config.toml
encoder_inner_norm = false
encoder_positions = "learned"
decoder_fused_qkv = false
beta1 = 0.9
Rows from block 3 of the text decoder of a small audio captioner, named by matrix and row number. Rows with one number belong to one neuron. Each number is 500 + 50 x the weight over its row's rms, rounded and kept within 0 to 999. All counts start at 0. Numbers have three digits each.
Before each neuron's rows are labels from the 100 texts, of 14848, where the neuron reaches its highest value: "fires on" is the input token at the peak. Only what is clearly more common there than usual is listed. The data: short pieces for a synthesised band: melody, chords, bass and drums. In brackets: how many of the 100.
# fc1: MLP up (decoder.blocks.3.mlp.fc1.weight, 512x256), inputs 0-127
# fc2: MLP down (decoder.blocks.3.mlp.fc2.weight, 256x512, transposed), outputs 0-127

fires on: "<end>" (88)
fc1.191:483471494522440491561463518562531474565516499553561522563512494463490512531546545506460507500489479539503507495541506516471570469492494475524471504456396541400480584691486557439608485511495626628313488509516541509472460538509478559555501508517607506492511451488527483521494512419475490536472464520472445462539496504464568495449509498484531576499472471557473507534431481549379533569526
fc2.191:539522568387546460415527476511489498585483581498476560367504579569551458417550505498495552563536482525586513531479472496484461521480512453475514455555497473499525460469520430484498572496496514435494562580461500446536506542447494438495528538501313535479448510518507520513537469530473501510496506590476503447487469510488453449492505498536485382516541550549455519436536494433528554468428

fires on: "at" (20); ":" (11); "<end>" (11)
fc1.158:462473532442514479507493420515465447415451495515486547476459578462497481384436468367612504516495476557514510561489522513492504462477542493655613558504522549512444549491488515489561438428436591429491446480515503595433575510472539525461441452564537499493527451493386472519503486494451467571538508531514457544500455483529540539562509470448526489512491530530525599514529435462413529571406
fc2.158:499574492511482494538551513524474523482470466448451497532552542477498551456582511501570496516448410359490506444501449501623474502504469499486559427449550474528581484512649520440387379593503428474455500462505555442495500549475516505470618535478524491592383563513478430612481500584554474467454569490512479522398439598487445530554456489501611451436520403495445530503430592540534544502543

fires on: "quiet" (99)
fc1.273:446527475455497531504514438534470483566414540477565557580570499545522435509473594525493526471478562412497540519601568561494544418599534521589456463524438486411541512554469481466502433483450496493496504500409409601464524458483503653553503499468530498442559457505494478520485605480541636450512468495503464644503460502420448426521529556486489526503560561516408494446583481458482541558464
fc2.273:493484539490513484551470483511401563581508532501480552544581423612462521474394562479501478399452503488482463517570574467461468502579430428506535508511472521497462537540407599470532420507480469493486504560425416510515520605513468556450478523533500472540461596471509560510506525431543499557487507503512511522535529476501544413433536453416495518495473536496523513370512442533483487432465

fires on: "reverberant" (48); "<end>" (17); "vibraphone" (8)
fc1.331:487489647399539430589514515498545492485524467452520592589469515486510447363552422543481581409515455462463457513517434577515472564511533509549555501503561442392432502506499513456489529497496482550500437479510469550443444515556522538458425514547510459442543576491570606568452461481480470571427522568509458495599478479423523547469526506585466556437499416503478496553488476543443542517502
fc2.331:492585455356400507462527502464476437557486509465554547426497493486499627488452559545441533542500549534500525537457403506499548440446521432554519534519499494506521414513564470490485573541474501517487460495432479518476597489565535566462465538503542474539480501476487490481470540419432464499457489442534486480487511535577568480618496512527422476603489497539515443502572503484501494539427

fires on: "<end>" (35); "a" (17); "at" (12)
fc1.263:578443465487527522591492503457499481476501525440553556534521522457537466547494504444487538451504559496506539480533466375547539560420592530505454410539537475435515561601526556373498385509473579436490435547439407524485530433446474582528518450497547434517494526522485503575501540502510521477499542509537471398515464479443509574528557629503556510556497503417446491535472541519486457450518
fc2.263:514425529501477455518438541462579572453563575627469541514509533467496533501466493491517442551548444494536562469516528476493537486454455396488390435496465497432596521440547409527382494564540430592483487532543524486427555569575551428442583530432337506685482564574449509478481533456494560526480530496481455507500429494347447493555533450513403451529545550463538534525453482426581520491465

fires on: "<end>" (27); "," (24); "with" (19)
fc1.330:528402483534520551544533500522475621581443519468522493567521470460405564516596539571482533462523571608551449483549451545437491465492505554523457441499468399502510555522503556506470523517507554582452512524483433535445460517523579544531492535425499524479545559511558541462466513481382470489577496489457528460447444486543501518461497561530479536490478500535446488419466478521433561594504
fc2.330:498439555487519489504497508464501471406435530534534553470486545551552486514555537481474431578524501501496428383486520561508532486492511396453573567498457626520513543359550481514501536369466462481481529557421522451470577640485466570470433544550459456505441434445489486546481502494561544568580526426585478432517585496458486406591545479456507534488519627498508525567516529424458442428485

fires on: "<end>" (32); "thin" (21); "drums" (12); "clipped" (8)
fc1.387:404465527398420572589646478451502475485496483499564539516510471503533539533516536495455610421495542486569599533511522385511608477529536483476513531474449499497511506539518472458446506460426492557480442538438481513481578555463499583498457526475515595445501461509553562529617564458488598509568468573492366430509430491475440469469509428634537590519484500497530499487618502510480563533502
fc2.387:510442510511412500493499535456496523515542511561542494443506480542546628623497554409561521469496572499513474523499499484425569489484409511513469548517529487542529442419499551459540519490573414436474466494474535529399446548582524584456533564452452433477467461493503457460545487525554417475575575491545446573574461614529469457529386526482377584371524537483511509505537480531482437436438

fires on: "<end>" (30); "bass" (27); "minor" (17); "muffled" (15)
fc1.509:523393524573534551563480483564520509384519545420539498547490486492541523449509504503450535551544514547485599482498508391411495508464491528487486438440421541451540526452568496444495595590468528535507489485455546528517533470539408502442442539489372571468559494467567625490528580453511534581487508549504398474516498553597442509491520546498490516531461450412537584568377516481365472463484
fc2.509:492513497463523488516582439472458494596515485564555505454531500498376495575512489373563493561527398480502497527572547477503474462516601490495471524483526483554538443533498520515468490417503399461516504525449514506445440506483540502464576453458497478517520494516427435559406486589500501484486575488528528502472552484412544576594459471519484488499525545578499471493584493484452430522523

fires on: "at" (54); "minor" (15); "tone" (12)
fc1.463:492450505503535582472559527494494502550481559385481499467525440490484571508478485538500499546493513494454484432555467384457543479645455557495521474447566422500513526493452522493502428578523497503477489481521465489541484550512597575524471476424588472480485508526494479509493502383455486567465517539415425507447428576427589399465445476515446552399468479532443558405533471481481486542555
fc2.463:474558504429429539486501468500490528576511501608496588485567469508480461544524488453483502535464499479491507364522534558522442423435548430515472616498464583495505551585434410508565571546553496557437508496432469536496450510498519533484561484501564470476498504485520502602507462578526539524501413432531477473461486472481416532538524518426525479536516504566473575445539434510584494516459

fires on: ":" (95)
fc1.365:449544498444494478570615532460527479495492542495525420434419487473536474396466396400561504447497559480559575441545584507570475524481534439568433477556489501547525540474504496446474516527461512533503568531497600455491448447394549546612410419522474538475467483589526473571507433503468650468529471497504481525457518491444452532414511497647552481427506543496456554459549522503500398559548
fc2.365:522415457430619544544493586409432522601500502493485481499477496569470507517558421411474530456419468492585516395520435498535572520445510496472458464469412452466525479501533551638428512533549556510504501513561438470435459582432476506551556476492539516591542682495536481518426456543505476461446417419593497459426452421469518493525467431441514511495489539519540445565510440573483509467471

fires on: ":" (68); "major" (7)
fc1.432:576419525510505480461588612512530612533519459466448495542487553463549518515373433528482484511547536538495510517504455583522513540520557562518615510477408440491536538478489649465489441550436541495590501543509442449518468481572565507485489461485489571461434573475500404496557483416571553486549496461551415461568552583489432502518565535541531568457556399558463569475520514525457458463552
fc2.432:564611528535482516386444501493553490560413528440578454445415540516474528476580495498495551587544467503468570540455586542462549483546549656397474564478497480441449410560452513540499577497538441469495474442498511530460550462433527506534512421516503489589549398541425426521486458647493433575522556394453448503426390494439484557495486484564527595565447438502582509541498441384510466517463

fires on: ":" (83); "on" (15)
fc1.111:534461541519570541496507516479501494452513497446457516482487519498569497538484421501576470516573496498443467514523525472480487482540550453513506497482467530633505487479432556456422505637507497476432499378442499548478549451533532460484462494473429479509487578438500439470477477455577500489494484508555465487551394571610428537561574559491514499435426463546490572346468429460486530567552
fc2.111:522572476442485498473487479471525562493581561549432534413483605520576555554480567507587480509556490548494464495407459528511519525467453543391445523542486511429563399528524508504479522510578511479590508501483435536538558517500605545492538465468423501587543592477436497400495420522518502481513482391482441470484490568507484469508456460497498502489575496451462518455571542488572559482468

fires on: ":" (39); "," (37); "like" (23)
fc1.402:525517444441515556520495548501530566475497519496540469500504541403509439464444303443502533422526531551560513421517433445579536530494510534462485437490483515463508574491560449418512527508496487497530512495481535539405452444570518550525562439484494488437388539568540400604471559500483479503513442519476384494595517533427493526468490588531487555440575500534441581493469438500473494503543
fc2.402:504574543489475409529533579526498495532499492480518579431464543461429483430477523451511476561553433504601526536459599542479555573476445474530497462475512559428507512496526559441448500523529352466505491472501471512478449497460513466502422416513489510551508499497581496525473501520499477493484443495533544469566493507394506524422496476502550434461441498405534567469517420484401513516463

fires on: "<end>" (23); "at" (19); "#" (9)
fc1.54:509492570503393470509450537573516530501495572518495520564518529468560497529476397485483482494534540532431553552420442435527509418491509445466492493414489543495592518462447505391459510599431565496503441543503395494535498516416410486502507511455455486550525469487578505500532569448449547486502516667492443466532462499527474521532497530462493521552507490545513488508493489536517409445514
fc2.54:441475484423543434626547499495517530415563461455496454502444492513517436481507500483415528491424469528504459511568565465524506489482507489517463423455528521638522466461506552546362527437515526486424555471399566484526474506513625502550556568569558537444576501539471402467421521556474531442474499493512487575508525455509567536467562448546487486476546543629499444448442523470461555516609

fires on: "reverberant" (99)
fc1.243:529494569514445521569450514481495496555484584610588464535473594424462448451461472491511535520465450424513457502471569548516588457542470487474428567493560461472435444486485457512409527482520541462522499537483468487464409614519463461533443513499545547470463551540509486453436490495379504536463478418509457536490498475471487425507527561510523546531482567573471504465552457570473511504472
fc2.243:527441455558574482524532533483468446500513406533500515488491509529486511431472563513587495565519514527504456540566509579500493395493499447558604399402457452525517478513571493450473525501548514500492430375537409591473501458470644511595515520500446519529511428533542419434498430425468460522493364521508523584541487376551475456458487538475449543497507445450592504457457504516518440493544

fires on: "quiet" (29); "<end>" (26); ":" (11)
fc1.149:493489525521515420659507527512489511436486535484538509542498473509559510450574461486484481407542626504477451469546462417501481479501505377593492432545498566461498513532510399435518424551467604506439533470455528491507530509486343520568444497558539548431570446515567529529506513500476564498481517536563526402486393429468451546448471557440463576555484501521465510523536495503421471528545
fc2.149:520496535464597548440603537516585484551500568600499465493374488488494523473471511426549623499494468474518500460524515534582595580460574510497451568501535485541465446562525535478415483473504431429540505510538515481527501527498547475494534556387506500432492557556439504521472435521505397433462519414505497500511503432448516511506490393489545496497524519496552482504475460570522535524492

fires on: "quiet" (100)
fc1.362:525484515522367463534479657459567409478496522513483477521491519468452566520532568430509489506548522505571578514546630546589640563465500519485501514360455566546497513554459487444490389528506507536447444514389504504466481493477435541454500489488442525427556489489575462431579519506486520452606513479548499519565521625456439473502488579521501473508416488509502516463510502518456494513548
fc2.362:469568419411476470500498453486513487566483351484489516516497487487456442478579561567439494472474428533514481562482508481493535458526491554567491526507478528391421499471483640508567465515383485426435471504503513546459389469510504501499494447548545495455559442453509613502467505524397518504512622472498565546494516502481577513576416437444439580544494480537496596444589455507431468502494

fires on: ":" (63); "a" (12); "at" (11)
fc1.241:505480453469528549530516523527545472454519452514506524535538552502649527465458519466455600595575472495478428515515508487493481555472537454523585498416400547499434460437478606464499430499513506520538517500471518570463510563551509521571471376509519456502566452511589473555433492520587572418518498495534522428635567513493447639451539516536515541462457491523421522450497460476482528537485
fc2.241:491534569546490475402564457443397478563536498419444533409461534449488497515509570584506500535512459514513483508489610498549525467495512502501554523486501429404480498555593500424427491599526523434467435494453486568547558557506419520463394491473469536556467475438506494520510518573505580437503402491497528447450443401367482478452545484481615529508431474501474568493498460551456554519434

fires on: ":" (27); "b" (19); "at" (12); "bpm" (8)
fc1.5:422514500397463449571520461516501583498505530449474429476507602467564516508503482501524470450504501416517516490464491473525439423496570523507476424591638529529472485518442426486541411537450516548364518511459467474394507464526528401544432511458604496470541514498545486605489485487498486478504578495593558372555514585480518528502636478528577506458469576542485517456547423470521532504508
fc2.5:500443545583523491498515496512519522494525426493487583449494563495540518486487515450502565483330417535478529448508513421494590490521504459478419467485557432576590499537553515502744534457427526473561504475421595521457491494581516468442493474503415631540543606397458424394500475443562521478473503488557546521418569499427495469490613444513562519492452468489495428468539557553538504526498

fires on: ":" (64); "like" (21); "at" (8)
fc1.252:407438579460498523469562496562424514496463514485524474533514483516570498420433465573530532457571467429533509470556519507490487475533544557574460498553528450571542566457527544486527492517507558488493567540467411500422480410578600483470465627568492530481546524496518472551566528528433488412462514527576434445538560504449503572403497528522425529477523485564430549584414492499482407498486
fc2.252:473503507501578534433517515448472492450445490510549543580449505530493377545463471525441430428528514494445477530496496522443431611469496568507532510560466508523471552450480528481512488491530471536487473552569494470482490457541509481429485568692491477469488476557537551500505487481560530531568545421444506477498678334452525600466524480487476492518555568488442459560605482485575544539445

fires on: "<end>" (47); "with" (18); "room" (14)
fc1.334:492433459494500455509523474505507501426494486556503613534576576441444535536479452399485553471468467489432430603477423482512437526532604488492563449585500497498499505505533510470479575477442491456512587501522368328512436537556577517452469454456528473503477597430508407612523427496486496619475530546536553483481498508523503500471536493530513497447561500455463563431510492575445517563498
fc2.334:469385495566536539444382588526607374489477500464526450529488469557504424536464595538417502413505581501467471492539477528505420467516468426545496512422499486454448517502516465499569530519491547541502512450480492583453530504520517396510465504496512481490577552599547498551481545542507529468536458461486471501512506493497605498507580528420582481404530448518444452481598493576474468562537

fires on: "at" (78); "major" (14)
fc1.78:445493479502514471526465474462599500448547481447518531531440509498501466494445469561548524483585496488479503481515516545557497530542507523486505526437590317436482524489507491494568529465450560517483517482503491503489547546479529517495495457587476466400552450589553517589447482550536497468535495480442402495566446527436467585409520553504544599489448504604387513577585521585439485508578
fc2.78:509480493577520480477496517550558419491492441421555525555522494536565474515541496553404556496485491568571484488502632537445526517377579502483455525462519429458500487515528458490518549396452537557506503556521498497456557448445528469444400569447412554569470469518515430495549478532543605494425524603494517519580489563535470555460515539442548436499642404504567477417456533528499533468516